From a checkpoint of a small contrastive audio-text model.
Model: 6.33M parameters, log mel input, encoder arch transformer, encoder activation gelu_tanh, encoder layers 10, encoder width 160, text encoder width 128, text encoder layers 8, text encoder norm layernorm.
Training: adamw at rate 0.0019, 12100 steps.
Data: trained on babble in 24 made-up languages, each with its own sounds, syllables and stress or tones, from a formant synthesiser, 39062 training examples, 79.3 epochs.
Rows from block 4 of the audio encoder of a small contrastive audio-text model, named by matrix and row number. Rows with one number belong to one neuron. Each number is 500 + 25 x the weight over its row's rms, rounded and kept within 0 to 999. All counts start at 0. Numbers have three digits each.
After each neuron's rows are labels from the 100 clips, of 14848, where the neuron reaches its highest value: "loudest" is the band of the loudest frequency at the time of the peak; "responds to" is what is common among them. Only what is clearly more common there than usual is listed. The data: babble in 24 made-up languages, each with its own sounds, syllables and stress or tones, from a formant synthesiser. In brackets: how many of the 100, against the usual share in percent.
# fc1: MLP up (encoder.blocks.4.mlp.fc1.weight, 640x160), inputs 0-26
# fc2: MLP down (encoder.blocks.4.mlp.fc2.weight, 160x640, transposed), outputs 0-26

fc1.137:505490505490549465500450463483492484518501459486472497497538527475501473534485477
fc2.137:516482532493476513519497491502460505491500507522492457511486520494504521486519472
loudest: 250 to 500 Hz (48 vs 22)
responds to: /aʊ/ (48 vs 20.7); muffled (low-pass) (36 vs 12.1)

fc1.539:488479515492459483532489535464467474506487491543519504471469504450499541483540520
fc2.539:498485479514505512483517502518504488492478479505534489523520492526498474537484474
loudest: 250 to 500 Hz (48 vs 22)
responds to: /ɹ/ (38 vs 17.8); muffled (low-pass) (29 vs 12.1)

fc1.593:506506522507460511554520535531497455505501483509455484519455511507532488529530471
fc2.593:528469520528484532502484530537486501486494525523504449513487498543502494486516511
loudest: 500 to 1000 Hz (52 vs 20.2)
responds to: muffled (low-pass) (30 vs 12.1); /a/ (29 vs 11.8)

fc1.339:536488523457467497550439548525469487479479486525471479528479485527488488546512482
fc2.339:524554588489463508523528507492498499486502497475476488504466492496465504486511469
loudest: 250 to 500 Hz (44 vs 22)
responds to: /e/ (36 vs 14.4)

fc1.42:504509509460510515517513539486497493475470477526473487524551504483493478531507484
fc2.42:517555568511484512511540497492505499503517511475499501496490505508470491494516483
loudest: 1000 to 2000 Hz (91 vs 3.9)
responds to: /x/ (74 vs 16.5); /oʊ/ (29 vs 12)

fc1.536:509484455512482483539483493482503540471515478465503491497468439514484549479487512
fc2.536:471480467513545478495478514521518484477511492522510477514522505509516477548501544
loudest: 2000 to 4000 Hz (47 vs 4.1); 4000 to 8000 Hz (47 vs 9.1)
responds to: quiet level (64 vs 29); /ç/ (62 vs 23.8); /ɔɪ/ (42 vs 13.6); /y/ (39 vs 16.3)

fc1.79:509508490522509482498453501504480529472488487515516538489516536496504499517512482
fc2.79:532453531517464515517500464487480496505508502530483493528481529505506486520538452
loudest: 250 to 500 Hz (57 vs 22)
responds to: /aʊ/ (51 vs 20.7); muffled (low-pass) (32 vs 12.1)

fc1.457:505501506481509490486452478472467560479482499513537486467546527486475523517525504
fc2.457:501511554503462489514527470465495496494502508497483502498487529474482485515526444
loudest: 500 to 1000 Hz (69 vs 20.2)
responds to: muffled (low-pass) (53 vs 12.1)

fc1.592:526491507503473496528499505525467455477482525524505499503424514521521497513529496
fc2.592:525496549526463549529491535494490527497493486507501487502485479512462497508512453
loudest: 250 to 500 Hz (55 vs 22)
responds to: quiet level (75 vs 29); voice: deep voice (51 vs 25.1); muffled (low-pass) (41 vs 12.1)

fc1.190:534489524447475488544457529480446487489486488539478490513493502508461487525522475
fc2.190:531556572493477501517524500485502505486511494472484492518465504494466491494517464
loudest: 250 to 500 Hz (52 vs 22)
responds to: /e/ (32 vs 14.4)

fc1.46:540476508453446517520467555533481469480471487541485493535468488546490484541493488
fc2.46:529548574495475494529513505489497505491487495475494495498474492489469493485505468
loudest: 250 to 500 Hz (44 vs 22)
responds to: /e/ (39 vs 14.4); clipping (26 vs 8)

fc1.115:499537519474454484513472520492505510477441468513504492480518525498481488482497493
fc2.115:505489539496480526513526462503505511492533494474479500511490519483495476496530448
loudest: 250 to 500 Hz (67 vs 22)
responds to: voice: deep voice (58 vs 25.1); /ɔ̃/ (49 vs 22.7)

fc1.256:473480492512505526446504499543500482498469489486490507553522505541497473482448512
fc2.256:557535487511541488503460500525493513470509511482531480495486499525497525486535527
loudest: 4000 to 8000 Hz (59 vs 9.1)
responds to: white noise (30 vs 11.9)

fc1.96:492516506509462500493485494510518496504481452479476489485472517473501485510486493
fc2.96:512446479488494510517514459534486498481493475519499464539476519513535508514496480
loudest: 250 to 500 Hz (69 vs 22)
responds to: /ɔ̃/ (51 vs 22.7)

fc1.370:502503480481517478525477511514490480477478485501480496507541527477509470520485520
fc2.370:522472538503459520529497480502456495495501499525487481520480518498472504498524459
loudest: 250 to 500 Hz (51 vs 22)
responds to: /aʊ/ (48 vs 20.7); muffled (low-pass) (34 vs 12.1)

fc1.14:522465510534462514544521503550491469509506521522468534527426486503530458493548500
fc2.14:529494534506481514513460552517477512489489491503508480497489471537472499467510479
loudest: 1000 to 2000 Hz (26 vs 3.9); 2000 to 4000 Hz (25 vs 4.1)
responds to: voice: deep voice (56 vs 25.1); /y/ (44 vs 16.3); /ɔɪ/ (33 vs 13.6)

fc1.226:515475524456469512503479536502476472471486494536484472527502534526473491530507455
fc2.226:530523567489470516527522489487500508487500495478487490515473499499465488493508459
loudest: 500 to 1000 Hz (73 vs 20.2)
responds to: /æ/ (59 vs 22.5)

fc1.148:516514534465480479482469499504473503495466505518497476480475508488468463513496501
fc2.148:491519546494450526511553462487506516491505495481497498512475524487477494483511452
loudest: 250 to 500 Hz (56 vs 22)
responds to: voice: deep voice (54 vs 25.1); /ɔ̃/ (47 vs 22.7)

fc1.323:517501533451470491514445527469474528493488497514519471484532515490464508516529488
fc2.323:505555572492474498509540491482510513480506488477497490508474514476474499497503479
loudest: 500 to 1000 Hz (74 vs 20.2)
responds to: /ɑ/ (41 vs 17); /ŋ/ (32 vs 13.3); /ɔ/ (26 vs 3.3)

fc1.216:508467511530486486541508517526524411493514515516491478519443507537512453537527505
fc2.216:543494545507474519508471554499473512503494503506514476507478473528466499483511473
loudest: 2000 to 4000 Hz (61 vs 4.1)
responds to: quiet level (77 vs 29); /k/ (47 vs 20.6); /k˭/ (45 vs 17.1); prosody: stress on last syllables (43 vs 20.6)

fc1.214:503501522490513480504495498471487528487467488494527484485547539468498538513520489
fc2.214:514458510513472515511538462485503490495513502509485502522491531489494494532521435
loudest: 250 to 500 Hz (57 vs 22)
responds to: prosody: stress on first syllables (50 vs 24.9); /aʊ/ (49 vs 20.7); muffled (low-pass) (41 vs 12.1)

fc1.632:499516499495514465482469500450488515479496504501517503479534552479508523521513484
fc2.632:508463515499484519520514468495492476487503505497487494529493527493495477536528450
loudest: 250 to 500 Hz (50 vs 22)
responds to: /aʊ/ (51 vs 20.7); muffled (low-pass) (47 vs 12.1)

fc1.153:499548497511449516522515462498532535519517473513509534462483461469510522445470543
fc2.153:474557478496500502510496491509509498492477467515502518509513517497518518519463546
loudest: 4000 to 8000 Hz (52 vs 9.1); 2000 to 4000 Hz (28 vs 4.1)
responds to: /ɔɪ/ (35 vs 13.6)

fc1.615:514518489504509508475503465521538517526515486505506512478469447488520514407473518
fc2.615:484547486497493460505493495502521506502501500510501509504511500476494524515502553
loudest: 4000 to 8000 Hz (58 vs 9.1); 2000 to 4000 Hz (29 vs 4.1)
responds to: /ç/ (48 vs 23.8); /ɔɪ/ (33 vs 13.6)

fc1.486:515492501496523487486462475484488485479506498491516490491517536497512498499529490
fc2.486:522461529504469513518512479485497504510514505502481489532477518511472488518535429
loudest: 500 to 1000 Hz (50 vs 20.2)
responds to: /aʊ/ (42 vs 20.7); muffled (low-pass) (34 vs 12.1)

fc1.380:499500513498495503520488491502497488489500487532504483545536540527504506525515480
fc2.380:537465510510474529530524453512478504513505477493502478516487507514501475508518454
loudest: 250 to 500 Hz (50 vs 22)
responds to: muffled (low-pass) (34 vs 12.1)

fc1.233:475517516503490494451479498516497540494495478511506469474538546476476522479500504
fc2.233:484481438495544502509504435528506493480498480498516475502516526468524496526483545
loudest: 250 to 500 Hz (54 vs 22)
responds to: muffled (low-pass) (44 vs 12.1)

fc1.239:510508489491487488556449503516470488482456457521497503509497517509491467519496486
fc2.239:518476566495460497512531489500471505512514523509487481519486513514502514512543450
loudest: 250 to 500 Hz (48 vs 22)
responds to: white noise (42 vs 11.9)

fc1.352:502506481539528511506512472506514548504510489509506519474489472465516521423474528
fc2.352:480548479485519475493492502509530492484485495516495513515511518494487518537480537
loudest: 4000 to 8000 Hz (60 vs 9.1); 2000 to 4000 Hz (27 vs 4.1)
responds to: /ç/ (50 vs 23.8); /ɔɪ/ (35 vs 13.6)

fc1.584:518475524494523472452488513474484490499521530512538469503524545484479527531548490
fc2.584:522517553519480511506502499475511510495517498471491491509490503485466472488504449
loudest: 500 to 1000 Hz (70 vs 20.2)
responds to: /aʊ/ (47 vs 20.7); muffled (low-pass) (32 vs 12.1)

fc1.334:511523495504477524487508462506538520488513491516517479477483474519510494465460536
fc2.334:473502456491518499495498508506506496501494511508519515496506495489521520501476553
loudest: 4000 to 8000 Hz (51 vs 9.1); 2000 to 4000 Hz (35 vs 4.1)
responds to: /ç/ (48 vs 23.8)